A small CTC audio transcriber, trained from scratch: trained on single English nouns, adjectives and verbs, spoken by a formant synthesiser in many voices.
Rows from block 6, named by matrix and row number. Rows with one number belong to one channel. Each number is 128 + 24 x the weight over its row's rms, rounded and kept within 0 to 255. All counts start at 0. Numbers have three digits each. After the name is the row's rms in percent of the matrix's.
# filt: filter width-3 conv, dilation 2 (model.blocks.6.filt.weight, 384x384x3), inputs 192-239, a 3 kernel for each
# gate: gate width-3 conv, dilation 2 (model.blocks.6.gate.weight, 384x384x3), inputs 192-239, a 3 kernel for each
filt.184 094:141118124154149132138144177144141100114157129151134109138132153175167127130162164137164168120130135150141122148149112139153112110127139118169157121135118128156109157154108129116106087106090091113143116145139114081105097129111115144115117147099119127110148155127112146128129149139111125134143169163117145120127131119118147132113105143144145112144180166137132112136168096123130128106076074115140155137124097161120097153150157119160135
filt.185 104:112116120089113124162152181096128098132124149114116096135139152121108110150130155155135139116150144087101056119109103117141143145140127136110116125118139104110091111127114093119143123152141141139170140108102141165147118110093127115090151116108120151131117157167165138186138138135150142129156121124141103084137165159160135122181159171095111079148123145108134136122107122141133164105137122133121125107155162131158151148161162124092075
filt.186 098:048069076122141123121121123118134119163118153092104070132134130066106096143113163105117116119109113107124083155141144116120120141128140128116151086098145139110157151142123095102096104109143127107136115121147132124100113119134124101138132128156159146133136126126128123149153123125138126138100122129111124145147131114163113143106088090117112101121125136142135133113093137138146149133120108095099110154133115088108083156149140123121135
filt.187 096:096116123136137089118129115140101136122069100127136164122113043100134160127107058121112137135119141135115113127119121118111170149106091126105095085132123131094094137104124114153099129115114127133119122099115128119112133102113122097146116118138109090110104080143101112154147086110153101105136123126122102124139104133145086126135143178113111161132098094136128104117069075135136068138136148140119115129115151113131127109113086118092108
filt.188 102:165128121122162109122112101142139134073138153161127121110151105170155137095143132114124117118158095144147122101134142138144134088163113105132137147136145091134162107134113147154096128134141113112120103135140136104096108118137125124142101112179127136114150170138157136140086135128078131125124141127110134139109123125098116157147116128147121130089140113108161135093189181119137116146122133122138111125146111164154107102131123106123143
filt.189 102:144114104138122165148098132115157150106135163109116126136114119150158157154125149129102117076085131094146122156169181118139164107102128099098121165137103137170165130164194149115151098149106098070109096103114156123105079098099109139123136161138109150138130150161131100128089108152109111126136126121129119120130152170125126151123091101113141123119106132120128177131140183133113152125146138091075104113135197132140136180158166089121116
filt.190 100:124165161132125091142152121123125140109119110125160143153113094121166178119098092143184165135146094147150154088091128130171155123130085136154149171153151134111155079105125134114097152141169131157135129164155117113114137152136127148169129130183113099101136153110127164139099116128154168134168208180128169153126148159106154167142173157111114135142169148100082074123122134106113111104073096149169139071111101128141126131126115123135156
filt.191 095:112130125101149129090127103171127165120104123128130162111166120153160160115137111090120135093139159143114160145109123127153168117129129111112123120151122166113136150119148089166134175161154091128126126108132136134128126110141132094133170136153166126133137146163111135127111081136113122136110124120159143148143130143134054119095098116135087134091139128116145143100120142116159125161114132083129142134126151135147150121134106140115156
filt.192 100:109093092132147115100116143152150081123175130102082072126141162154121107135161169084105106113144085125111055141136124145146085132170147113120100133124140159159117134130084118102127166152164121124131135133082115118161135128079134137098160141127161158116140167132132137149118150080125147130102122116144122101155165139135150125094114151115101073091112097145152148148163112137135154155133134090114091140148105124092128137153162122122078
filt.193 093:114096129088081102136125117152123134153133120146114123134112118125102133142135118154132107128056056126108127150176157139080097142100095135129128110105135161164143182156157093055086152108126117085090141117122161157161125107117149146149168173149141107131135096115161118109184140116171127112159135134149137121144122130166169111125122108145155163172124121128096098105074039116116107129139140126077086163103105138095118150157158123127119
filt.194 103:091108109129133127134138150182132112180146124100105101138148150098095111127145129130133142180147135141107114105090074170136121155128126101126131079137131154146110155113086092132127181147149138137157147121140145118126146130139135119107125131114220146121196129107114137158177129103175147141142144150120122131215134128162133111137127144098096079148151149143129119148155096125133143130112103128144157179125103133107111147122115122115120
filt.195 099:139174121109099107105092102141164149140122145140178146125089121124145135124091102135127137115138145149181150158144133113138144133122153143141126118123097150150128141156153100096099138138178120118124152174167127120122160195150149170162152162166122158157114134142102098130154157171157133184148132163156171173117119155153160157103108110149175132147124155122112108123121123112094123118143124137136138119130142130137145117090113164189151
filt.196 101:141147089093132131128151153125123090129126137129131072128135164142141099145146187133149122081104091122102054132126126134152101094105118150159129197178156174148131111106076126138145132140155107140138127138083124123141136128063153141096182160137113105127137121133128153134095116064103117106147147114142141094101147143121129106098128146141115085136149121106100137148126130103151169094092114123140106090113098137125129148139170148148093
filt.197 101:205186163119144138150166142128137099122129133151146114109162180141176144123151187140150122094137082119121097116117154153179115082094104138129133154172180114117151123144133148177173130143145145132106101075076140124109130110090113097094137121150099102101133155101150152118095109086089110109123126116114091105134144112108084088140105079136108106118150140108150156125162177137159167126116110138150109136159101131166140118143149117095120
filt.198 101:121116112123165154142160134093123148094145152113119132164177132091133119130157149108127108135170169116106128110124145076140143124166155121121125128113115094108136099147161153163147103125113134157147112124135137137127126098144098093119094100107111135155109154140114151124089131146115146128088096075111101119092146142079110139122121117114107135107145117129203184069141126161175155135135166127123120107183183139157125124175141107097129
filt.199 104:144136176138132109139120133128154158141119124123124151118112106165140161138136116164122116102110132141166150153176127139106157122137124198153142139110144138153141148152138096109148118112109140134136186176134103134152175172153162153152161147137110144148108102140171117117149134116152152116161130120174174162130134125169163144120125129143149165176127118117137135105099131134142123092136134153115129120124143099121142142141131182177152
filt.200 105:140130108138117135122119109123127182126117156128136143114129115178131126120114116145143134106120159140151167142118118142107152126133155190146110159136084131124148113107149118115112127138170122125112188145127068130152169152144140124137164144127127128175121107174182107096117121165124133157157140143185138134100122192133119151095112127131130134151143138103111152149134176130118119085105143147145125089077152097119146112114121190156131
filt.201 110:157130125143144139113115103135138147049123120161131131120130136165144144071134122085108115131147137154136163093128127134138133099143162089146131159140120089139138094121127163146120139119146121138122119142143144113119126157151113125129104135146135132147151135136152144125059113131099131162111123141133159173102116136059108135136098103148122123082130138115141132071152148113131127150123112123145124115128123168107132106121129109148149
filt.202 097:130121115099103122128124094116135117110132129136139105138148170143135121144125156132116073070104084111117107137135160118137089130156152152122118151119171126129173122136118111118139131172169119109100118101105135182146119107123134117122156140174100138147088134112156151124107125110079135112125115077143136136104146102130119100104087030138124120132122109096127154113125152145132141119141152117099090088126086132172122121126129138107124
filt.203 102:096133077111115117104156128178118149126100139122101099113143163157117107142125137129157142091109095159120119175091091148112121116107118130149107107121091201109144180099118100101093110109187088137106141160111126135152132128102152126126161105130135102139135097123094106096164124136126135172125161170119117112138136176177119132102148125151105086123141155145093118168073111110127131138101118086152112146085109128089140148152169169127095
filt.204 093:130121104143122093151153146097070059125115084119115095147161162089099070142155159130140128130115081093090078137133118115106057106118112125128100121135133112117097128105069151148114114126149141148138100104082128134185088103061101107102091112108092081088114118092124131114123116107117134144116136134093106090139109110119131140133148188102095082121132105141133111143132098158150146125109120123127097156118082123142167137140153091094059
filt.205 096:183212147128148148140143146140141140135126141149167149081084112106151133093097131154144151116176164144155158107108144115157124076131162139134124123130087140103113119132155114168147127107115148153136156151140134129143163161136153137110124084097099124119104157122111153132135129156105100142169134143140142136147130155155117172170158184140142123126116128074122137119154178109117141130132132167169155109162163082140135090101115141138132
filt.206 093:130124118120149161123115113139151142127174159169148125065101133113141114078105137159134117179181166154154140104146151141171132105161164125127129078094107111134157140184173093115153080118141152138144142151143123122108154143137139141126117137121126156167119181133108149132142171178125155148142140122126152144142167155162170160178137111147140118123141142121166188113183192091119158142131140166134131143206185101144121088132119141135132
filt.207 104:133118153150132106157122115074143139065132119128147155154115080112148151124121101118120130102131149090120141115169154100163158110129114115117117144119120067140109103154147159119116131138110133103123101137159145131128083125146097138139098138141096135135085132137151154162096145135118130101123109092118145134104152131068157157140119161108136157118117094123143123063168130184143107137155164117113117111151156159135120141125097067135151
filt.208 105:147111097078101126123147132108075098132152092105103109112135141143122100111145124142170131124126116115096123101118118117098074111117082152165118149117123109112098089110119075097127142131118155172147178158111113125121160137121163140098135134102133090107130112090182159065117141109120149133154180127147155104110131128136162127160171156128096099138164109076097124107141072120152138103070127154163133095098107112115114102135130159140117
filt.209 107:083105119144135102115099080160168168169155130107119143133103091096095122140109073110100119169162138149176175150155146106122112163159138119105105077069078148146149158164156120108084134120135127125102144139142123134148146152145126128136102105125161160144138147123084089111183181171149148146113089116125114132169152153162175169132132132124150161123095104163159127132131127134099080157186175123113113167166149097120143138116114133126131
filt.210 105:149134165138127099107124117176148141133143094117111122134140133159161156125151115092127120129087069151121135143141098151134124136122077066132100146157162154165131151129099156113120191154171090102100102119081154121160098098098130145131122155118170122122171118124098140128121135096131124098099137124119135105172146128130158114124127148133131132079131102170127090163161096136137104174132136091111104159119101194142168143149122106135114
filt.211 104:129149140123098077125120117123128114166149171124138106118087083128132122143117121127127140158121087113108102145136157143143123155106098112122129124147142134118129144124131143113074132120134125125127123127134147165143112118101120138156132138152159138135172167161162156162128111130133108126125126137137134125147145142135149195141153157120146140131109114145107087162132132141117106131140119121109107173147126140135150136119130133132138
filt.212 102:140155148090138150131142115103107112121123139097108116113143124112131117124133158115128100111139125078101125105096150103131109104115134127162180172180162143118156075093116128161169127133116122152131125136155137101084128135154140117122132117129120108123132133112155161112068099097095113093129147089131136131078096086105086107138121088132105126110134107081117141123145179098135144127098132119159137075099108123125070126136115115123163
filt.213 104:169155167123116123135146118107090127134137132141117155118143116142101159132157125173147136125148139113108155122124137143118142124134130169166176152158123114116138130108147102127137121120112147170140155146177122127088148149175158141147135119146113129126118116108183154151140128134130124121141114125147118148096094074158131128149145098148135154153136155125126118144127155113137127108116101154151146127112125116113121099112080160157198
filt.214 101:108134163157160142146152181112138093101132126107119115183155167124129105141142153128136176114168187113109101088089050099153141123140155117118141151133146111117082098123080158158167139141144110147188116131141125132122122131138100118110114097085121143122111144145130145186085123121125151152143129157123118128120147130066117116104140190096106066136144170132159124092142135152158168119126089124144180092155129132139153151146130120118113
filt.215 094:111150128113132147114130167163140102104118126165152089106138178157136062107132201132134125111124116179162077176141106151126079106106137092137156100139140145139133192141105115147149135113092087115142117127123145110122116142123126125102142122082131105111135110086087092099166135114133115116132131142120117104166128108159118099113111134152146103129135159142132120131127112106122159148127108095153146163130095168122064143131153127148113
filt.216 101:150126108150141125130128111133152163135155109135130123096119125145148143111106110126131077130143100138138145116125135125147116102128117148124079120095101135133173123149155145129144107145152146140088147143088087127166143126109133124114111122141106123149106138153109123073114143107108151127140156120131142126126193180134152112138154097117099112122132088113115134157172148138142119117125157142135082119135136082100138109127150146128109
filt.217 101:122127132142131132138117089063085174151110155116109140155149090101120164148125117146101092177123154107126149115131165099092180175128151167139130156146122111111173080107156149146120130129152186144141159129152100071101141123157119117160115122159127117181125090159162119139135098150160129129140116081143132145095082144133097160146106093086103159152121103140120162144110198144144119086107172175129107112103170116112129119114099142128170
filt.218 103:134134143108095145116095136157177115139147115173174162044073120143155134093090126128119139140137146169210153160163144162138138136159137136132146105111141139177130180199156114110156084105058123099121136137124122125118148155132142168119131147101130145104129138107108086108151165143115122105106109114139154120133122099165171119130094099176193154116117135123134145141156144101081130145150130122119142165155144119143123097099109146168145
filt.219 099:137110087153170127164150152113122132095088107129127138182189146116097077181152128157140136142157177129143132108123097102093107124147133130104090152124089118115099088112109183185164119124117147120133122107093133140158128094098073073073092070065107127134099103142113101101116119105125147129155134103118099080118129151108093105165143167099107114146130110149170153121099075152150123112133159162131125121136155128141148161177154110091077
filt.220 100:122131110124143165091109119174145160120091131141139128103113160137125124098107134097113135121120155159162168143125132119109120125123171115151140108123100172147167164117143104108108123107135099131120139165160128108133150180164159155152137132120174133148124080116103124121160130164138131181114127157153170185126095143156137141108115109174154128100121159118088124121077128096112143164140118104137143140102122132091124123103135143164151
filt.221 102:151127129114140134089097136125161109047149151145135134119121118146130131081110131107122148048128140168168112131145119087129127073134112056088161132106150097124117112146108104106122159156130082116170114150156155143103114149144120149144138129147124173112057139109102113154087148118128155129114133157135147161119147113106135115126128140140144124070128151107147116054116133124117124149142096091120170091148111170144100101119112130150156
filt.222 101:155134100124160116143157151143125126107099137151139123146162122157155138133131123130149151125168110135134121116099106131153138156168121087106138121137151120094131143137125165172099129119128093131129079113136167140107057096125107088124106091152133124118145150123121142148117131122125147137131138146119126134138157132119098134156143144130111107123146142154162103167162129131152120134118106106148133141161108186175106159157140090089134
filt.223 099:099093121145157141128160157131124091103140102107120120172161180092118117142178180088153156116159127124108101121133131098157121131147135107149168117128166135144115118135115146144147130095098102140133086125120172125135111125121106116114081104118151131089133144103070125134123150113117138123090129136088114130124143081080123096084101116123103109110154160131159123108158121148158155152109093095139145128162108120102115151171159093119119
filt.224 094:094109083134152176122108139137128122151159162098091095124117133118128135142146166108077113095125155105099099174174164117136130125142177123119133123137100154142124154155159133152142092118082115118135114113141123125103093101118114119100137115097127165150118168151110137141139128143101103121091062094108112118129129120139115115089084119125130111107088124136151166126141156136137163142165136091077119144171175095109092155143146109111125
filt.225 103:096093115146122098126125086123121150147140115105119103138104101092123129138121101113145094165129071124132136147162146135140108139140095110129112078081121108112168157168139122075076120121167142124080132136119087106141126119124104134144094133168141127146156130127114133099175175125160144128111135132107141155138151137157183164120135097106132146131139100166117100153121123131135101128126146126115082187161106130136137132126123114131136
filt.226 095:145160151118110098129134104148167155098142126099129157105105093135140161108118116100133120086131113109123137100094126123199178089105114105124143146140163115141166081123125101119127153161133140143125132115128147133117122126139144160162126129168151142129127202162138153151091133120102120101130137119124101136146165106118135137161154115117136165091123113090105110051138173121108092150140142108132121097147134113130141129126108114111146
filt.227 097:092122101122105112109133122134109132188127139091102132116113138097103137161128119120133158098076127102094129190151132121109153130114144166155120112115100181120119156121144101075087094087146085108106119130123119120118120118115152134132173138135133107130134105141124128157153132166115109157128133140139130129118119134170154145091130122144127136143131157116075125184090122124126109107095109094119126128101138091088158137137132155134133
filt.228 107:122120138110110092125123105149152128132157147123130129096104095083143137096113127113131117138139132112122117093118124120169163087125140092131136090104150108137148111141122117128148135140141147124131107123116165125119121109113129150141099133168165133134154184159096152154106134121102126099121139107080125120166137107120136141175143114130141141101139118110109135052144179104105096158116126118125122137150140119142144122120102093123133
filt.229 104:120103119114114110139131134118135109176165135135146118112098114107127100127130133152150134146118088102125095122150145160139107134127105154154141130105140139146144121142120108094094124118138125115134133141128123093113129131118159161148158176177112107114155115105161143149163157128152132109187170144158149121122120108134157144147134133145158146174171144092111107160138108104116122091105113150136120126131102121117121120119131127151135
filt.230 095:156163136139129114148160121077073159115109149099095104191162105082105118151143113124137128139122097110094131099101135075112149144136119112143126151169111091098177076068141151137068146136172162164118113123129136120146112121145091097154103113146098083133094087111113129103111104157170150150137155163115128150110111177087096168138153133079071122131141128127100090101105123146165110120093138135156116085080124140102105137130132085104129
gate.184 103:114108139144131088100116095135123131146162142105094124156149113094078105112136101114120102130139118144112119123126130122118104147158128116099099135116134142132141117119113112109099177155160109109087133116124150170164143115121144132158137129169138146148134148146118130137141146123188176159143140142133140163133140116131145135131153140121108139127134126119124097124140114123128081133127128125121103120131107144145165124146128124100122
gate.185 107:176116155136110089127148139131125110132124085149149168132115130134112138129130089159168162161132102139119141119113086144120119146131098170147128145087126127127098115124106122095096142135157128129117176144121110131147202152143149124117145139154131121109104083082169145151146139105133133130147165167164154157121154136120152113126155144133119123167154151110085072142098069126133116107113111173147138119125087111105158099121103166131117
gate.186 099:111141116143123125091107111187160147162183172150152127111107112120134143096134120130127131156151122182156121144153137151152146154159128132153143081105106151160136177171156084098107143128147113125133163171157125125125160155137160168142141152154163163151134144154120159175181186136162160140131139148160178165150133153168185162120121125166162130147165158132138123135164127105124140142116105138144134159166148118137126105110118169169138
gate.187 100:163130116134154161102130122130103177091101179134092117134184152143116129118156142103101106118099144149114137133121129127087135133145167129116109167162111140121154102078140160171151142131152126112105133100105119142141147102130143101122155118122122105188106103177131104099096079121126134143103111122147101120097105162121081100120119104152105122093112136130135154139119143126164134158138145113106117101087149133125136103147157138098114
gate.188 101:108120160155120145151110123112160099126127109076109107158118180083126144163128167125099105100101099084115104109140136073114097115094149094058116118100169123161126097158104136121171108148129155105121116105116139159123090080099098137105082124132110144102128161118103097139107119092125125129140121122094117133153162101142139096169127096087130090115099130125139148116135148160132159125152107121084115114147102102154161173145150089113119
gate.189 107:124103117131127138055097113130138135114134152125139128138106112107111105101108114049076099140156165150126118137131148081119128156131140105103107141108105131114101096127144127129116197137117136143140148126123114108120155144128143128125154133128183159149129150149109118135095102128159134134096100103143145132089129140111108118100118128129127135079102108140145149115100116116121120170152158116114116088148166125112111087112131147128125
gate.190 104:104143132095131121139129118100103126136107135142135165098139132102112144108120118144128152145159190099122152095103106128112142090136177153145135115123118084089117118107138098152145106122142140138120137149159126137120152159171120105133137116134089112135097097148139130156106106138124135165144129166136139183110093110104086113137117111125114120157142181088103117051098154119136121101107079162161174112115141085126159089084102133134157
gate.191 100:147142099148101079097104105100073111124113128119112121173142105114092096134116100086074101127108120132101105144144130092065115151135133116094082154144099126098104115080112162137084188151148144147136134106100119149183139107118114116127149134137150131147120116167128129131115099115151139161113096121142130138103103138105132154090135143104106130132096110179127110144109091158136096124138145124107094107095127145134161113112123140112091
gate.192 102:119099120156123100120098095148199125140164115109156121163105139133156109145118115099125104138155122145196162144179121108154068156163144123126123103068126137184130140186101133081119152124152124098124133172149139119126134175161128173133131156150170181137126147099122111078135187096143155147119138119130180147132154103113187121103106120122165120136150108154140125106154088142103114141142134123126120132163085126119123150118111126196154
gate.193 097:124148162144127143118115127143157125156149116115144140155111151112120119135097124119128137143152144136160155139114101129161143152122129108132141104118163123143119146145111095098135175164156135135147130148154142139129126159165126160133142140127176158127132144136137124147172169131171160157147148150132146135155147104161158135140147148115141128150140146147113147134125137146106124131148126127139156151145117162141161136102102122133140
gate.194 098:156134125106151079099117112140132079092129099143121101123122110152143104086121111103121122100114066146123122112119130136152049114126094096137138150143140120120110116124069107127090167138115090128131129138144138101110118128135142136149152136143129125093113143077135154119103117098132137132131135135143132132095113072111141162133129142146117126109126110112123071102139059092131102142107111111129126101133038180139116103122107125130149
gate.195 100:099116105172145128159161138132103102152109106095127114178177153127137136189154143125136111133132088109111115146115144121104105169117112123115107101120135127085110136098098160168139109110123135147125111108085119136134083094091087073105112116128143096121147118114076094112129084099138134117127130099116117093148119113109060092116131129082087121150141109160141150123071104166166144114114131121138110145115115107141146206170154111101106
gate.196 106:172188159113126144143131117103112122109063108149165135125147169125144128129106122148142126128134143138147139136106084101111108146117154133121150130152167100082117130119095115136143101117159134128148138123154123135117141133165131118142134120138111111129117112125143131155130093109151145170150155165156145175090089095163110103156138120142129108150137162107104115120089129115121143106101087146157175105094071141148128133117118148129143
gate.197 100:161162136132116080105103118096112122080124162131142124139119108113119133119115110081103129128143095131126115130149151071112124139126112094095130166121113113110134079123136154128067158170149156161131126140148137144153132136127113126171142146176145173147110141134118146162076131150119144141070080137130140163081118138083139174117138146127141154076100137159155091092106101138130109171166125112114115091141115139153126103092122130131143
gate.198 103:100121135139129116138135096090093142160138156092105107134147078084113144139146099102121106115111137065099149129134159125116143123126140106134155155161145127119141127114139153148084142093116128123142073104195154125089064105188104105174130126159119093149162114130142130142112110138125120129116127104087117155151109127138135167137125113096104152117130112130124117187148134143133099130105141105127130150118136152125093155139103067108189
gate.199 104:111125117110132160116117101108082124100070102141124126149167150097112120108117114125108090148155175125117136074095122093110139134149185109094111100150128097075088086085122113146140146150151136149130112117139144125109136139148112101102108120121113098142109111131125153142101096128149143144136110093131131138098080103093070085122121111114106118141128116121159170097099115118138139117118142145135122086103151133154136100111099118108116
gate.200 101:137126131123114163131126142101091096110089103138122133139143148106120128132118123110099132069076157103104127150135111082083133107106121143109135157157151150113088123111119144141149127142133090112168098097136159166122086087126129116116157146113113113111050075113134129133102088123100112138131110123142121117104106137121096082121114119131114099116101134102115147119073078156135144121134120108099157087092131110148113133139120122099120
gate.201 103:082094085076081103124110118096100090137144121123127118135137125088132127118131131146148127129127110118107086115141153095131115128134124128118104106126130106125107115140137075091100136164133142119125130124106144134119135107104128137110137163170131140122082111099115169155149168136152172154129149126126150144132117120154168156136120130117120109141168141110122145061131101128131139122096107121117104113136135123163125112122137124133114
gate.202 105:129139128129130177138105123120159166132146173136147130120081103125164183122105132150111117133102110121142141095147170120145158103112131139136151123148132119166186117150174140143164121132135156118116134148153115104091143139139124159150115156147120150143107130151142141154109119152103077094133102124110148150129117162101127150152123107116169147127095119129139154083129203144124155129165143163114121124143166109113102106089129122156161
gate.203 101:104138120108113135102099134115138110089109125133163130138117124145165139099079110106124133094145180136158109132122114107146144133121132087067114121102109118093069118148124104095126174164111100119155127139151143148115129139134142150117143114092140157143103151169134158173126148123170170162126141150145138151109130131132136119125140154130145104119131148131125129070081084129113136138142093091122160107157159183211145109097119127122111
gate.204 094:113122132148135141136105124108118092145096109141144147133132145122130128139111125160109120127116133149154135161147143111098111135123146176120131114127150119121115138122120116129131100135129149119128154117134073126128149136140119110122131136150108117122081092108126101150150098111138130145132093118131135150107102106150114104109103118119135130158098131149145135150124110151133141096151123146113132117105107090134144113105117165131124
gate.205 098:144132166132115104118063110140187147137133134126147138110091098145156139111084108124094133163147133149205164122147144137149130148163114131109138109102150110164142116147112133097113140187151158105143165165173113113119159178171137175166113153158153183129148141119136100116124162143160171135139112141157157142141139132160186179151123147129160148119106116113123119126143148122081110135170139141114150146160123132165125116083089125162168
gate.206 099:122147177131113127113114117131109127161095088116130170145125125149144152143106100140121134159115169131138168137127109143118146161114137142125118121120141126094092136121120099114162167137143143138148164130156111109114165129158124112120164134115143105125139110137180147150152113122184144150157123125180134129126095086167148128132135151106125142171120119140121144138086130142124108102126149151119156138120139142159183114106081157126132
gate.207 104:101103140128138168133107140155175128157156128124121123113129151100130148122139158121078091139132141127136100140150141130143136163159148123101114092114153146178139150163132099143212112147110124092132143102090172166148140114090146131097134145104152179137155187176138128151160129092151142097140110102153143104158145118167140095154101104134137112132108107105155165129169170118133167136155134122096122148169155131164147153161166123110088
gate.208 097:101142136102133144095097116108139125165114146093155146123133134106145165131118131107118153062116138111163143188162165085117128114130149114125169112121114154130132147157159066122105152114107091087129125127179133127101107140170139118150189143160130128111105122113127115164141134154151133156137138178151150189134106115159106138117084101130152140138139185099121123114124145113112143117115073086121155098127126122159110140121123146153184
gate.209 109:193149146117118111110119110089105131072119147160134139121121113202156169111123117137140127092132127115125147125126138119116148097115128133147164181144150106112158103111133142127123150110128125134121129156159079089083121153172137135160163138160086099118117110133159143128079110134111113115158141142170152174072098115101110143108108081123133144141142151102118113123111165137124114070093104138146134074104114176113109087105108142157178
gate.210 104:142170139130135137097112118104116163103084170093127146141127129140152139139126145089105133061108156111138152160142159086130167109118157122106126174148082133082145103109181110126113158152144119130126116126150117134133112111133111107126157111121125156186090138171118140140077103186125134174099084125124118156119113148144129180117143119107125141089088156147154173139113195151145142124138125086110126088132194143176186134111127135122148
gate.211 101:094093128122076079119098087096116125122097086096119130134101087104133177151110088102103092089054084084108122159127123096101149128090109136120120133140164125139120118092092126082100146150150142111105111114127117128114098118130128139149143172153119095108107097154146126159108101092116109093088108091113142135107097076107128103097108110111131151111093073145094109104081099166110081128127140098097096121076099124130156123107092122135132
gate.212 102:172156100125137098129133112151091094140135114166143125097169167126140127103130114143157135148139132119102134125111118177138101106139150106109099120136130117100116142121125124142089136142172127122116111108117146131121106087113150118130111119139141092130167133119149167142150130124116153184127147151101129144167131118152120123170136118149107099111158153129149127162160097116144120153103110132136113170128110154181171109128132115110116
gate.213 103:129207147067134143082102129147135135142101110122157142078116129146188171108111125081099126040104126129155135182159143110131149114111129115132128150181140201133094150133137106166139163113130054104131123150143138099130126141136167140127224157141157118137137140142142136149115099115112104135112102123159142133115089129169102102106089119187170140098106138105130148147147114084114141149127114061129144116118138146146143130112131151159135
gate.214 099:145193223148147128103128130159135144160113079136159194121096118157184200127101087113140158145122135143137179144136112167164166137096116141156149138155155159101089156139131134156145147105135119141137149143150117104117146143167156134138164137134166105118141113114130148170147119133134102132132143163167159171139128107133118128103126153140141141148136157123109092169146113135143139126109101127147163149136132131108159114099088167158165
gate.215 094:086116139098124125119115089129136127124143141107136130120123131062121145113124132078094092104148142114120129129150165065141142102142145084098122080110143128116128129153148095125138141143183129133136103101142155154124123106129122128138121127170165187172118165141082141158101129131127140152104101093104115148135158130120138123123118091120130138087111114108152189058104130142141145158153156093103107114178163121162154123125096106116149
gate.216 094:130123104122159151137148124152129121118117084175130101134155163165150148114149142153128103116091073165133144135142136146098078120126123139158128124125156138127130155118085128148134133116153093129133122126122143122133134134135122104096143133144133112140120095075140133111140110067152132125179161116177156126148137136135114096123105102129097088180156109102107132150140102136185178086080116153144116142106079170125117133146140133129135
gate.217 103:164153151079122153118147141123099172106086109126114159106137138141125165102128114126133135090097180125093139145106091119102174093090143112116091155150115113093111124101164091146166153124140126122117130119117158159161114108123145100107148118098137102161121102191124132140131093131127119149113130152117120137152123179161107086170158130145123127095117149085110143105081118109129127155122133110122135128098182148117175117142144115092086
gate.218 101:123166208145152096139097083105150165158119106129140197141104072123160180134105050131086125149117122118158220139138138119136144138118099129116138095133123112138120148142154153151103120132137107102105109123158137109128106141188114130176118141162133155142125122118147129127131094132142111140136101152131148188135113105112111162119101138126151193165099125150153082123145109148140090111144135134121145139128123123129161144103051124150192
gate.219 101:102120127158155087108124107138096124140152132137123148138133078135124154138135090120128138142130079147119138186171167118096118183172121131149113101125090150127130181148162123128067087087125084107090132143145121113142133126126117115153123136169156121128129109123113135145170152132146146146121140147143155170120112149137153190074108145151125158145148124167145079156175112127133108119100122111126093147121123133114161140139122147144141
gate.220 099:139133131101129146112106149111128095089106116140137122109144156157157112113107114115114150100159160130139126129105088120149122106159131142115121175143120117100067103128111105129145118177126122126156136137120106129123138144132140114092159149109111150099084134098133135109089126123084151168084114141127141109082144141115090090095092142157101078103139158122146121100121113107133143139116097103126174085135122108151118104109121156133114
gate.221 099:102097084128133125156130096073139121095135104103132109180153139094124131152140123116118080126166079100137110114136160072137108132163129119107106114083126068119165084146135131109106073120133147130081113128108111140117115122098069109131090113176096162122098144113110142124076132103135168139111115108112133148086135099079124136125130089090114124128146105136151133056111135155143126109133131122113073100166108094143136151150149093115111
gate.222 099:140155152139143164126127136130107110121113147113106110136122123149158149127118143106097130120131179122110138097094113110127141117092145108135167145176141124117102091079103149163151156133106152182188122134165115089063114131155114120115126121099156137144145153164133139137066048097124111130145131133132124130125111112106080107139126131092086093124114141121118121104101143142143148105094078139150187105103136145120107112115107118127148
gate.223 102:120097112116167167138178139091079091115127112147119117140195179117080120113149143163154112161158118130089110078082130129107093123127135153131135132119125089082113101099126096144182139135130170170144149102113111138128163111098132084104132100117098092102106091088155148136124110108175169150155161117152121138110134103107095093154166125095052100161168140102126138073095104122170180081086115174170128086110115121114141100136129141088112
gate.224 103:123135112150160140138137108098113136099123141136132128165144134132117135137120117140146121149172162120123137104092112116140148153157185129120133124113105089079126118116137156128105131158170147188156135152159122121115144163173102105134118117143106140166101112134145150142111125151166186184147155139149162187105148142115141162121170117091075106161153143137137137121119143153160138091113121158169144113142141147137154131125110118122145
gate.225 105:120168165149126146115088096123173174130118134105177181131087114111208201121084114102124146105122124138190189149127139103188177125103119130141161121161155137174184122149163104120146142182146129109086141155148124121127138173162123170160143190180141151132108161151098141137127125142148130128119147170147183186139143137131126132121102088121156162119134148138121126112168183133102115133112108112136146120144140116170164134091109136177184
gate.226 091:129136113108124124141106123100149113076124149151142093155144139117160114121129161135101111121128109135150110131145147089137105120138137098096148105113133053122134134166123109123109107133109125102159097106142171145097097121146081108121113125131118158128073143113124132129108134131134143133112091104122136121128112109097113146141097130120138106121113121138184155027130129144129140147160131114091119127176126139162086138137141096122136
gate.227 090:130114082107151132103127121128097101115149171145128101102156123134125108105160164107124119121149126127113115156165192123136098120157155097123143127141111122101128153145148102147100138123097111136136112107131134119089120098113126107118158135139146123134121148133151139120124138144108132138093101093139117115112122118124108166109103119161112123105140114138170151101157135108150140158118134084119112145153141152170104109136135131122142
gate.228 104:120162162105124142134125137100122151131093138094134147128134109102153178126106097126129156084112154101130133125098089099128189081095089134124154136145143132119125091114133085131133130137144136128161124111143104114094124119153128121143152134142100119136116128145118117146109092122123118130151157189128135156140129167124105107137126122095104107132133161075095090111128136130126124092089078119134169071107140084150119146134115122120137
gate.229 107:133152159114127133124120129130123095118114126129140156106106130107130118104090117104110128083121157115113130142122122085115113100095134111117162115154179138110109130119110101131159128150121124145176132141156153127100132146184147137134160158160113128113099111104108136159110094115139140144156127122160143156130120100171126125152131125134133122115114138066109121076076119117124131133139122109125160092107108116135115146108105114130156
gate.230 097:173169166086093127117126129114132129134123075107138146112137168121138156108116110113141110125114123110139121114108085139131123097105109125133098171145148131124101094122118096109158186163154173135126160153095147148151160151125183157097164162118160138143166138137190179156110111078132141142115158145147163148134122103135136085155139116125125091119152143117098117113100102122129153139104094124148143111107121127152181100115126152156105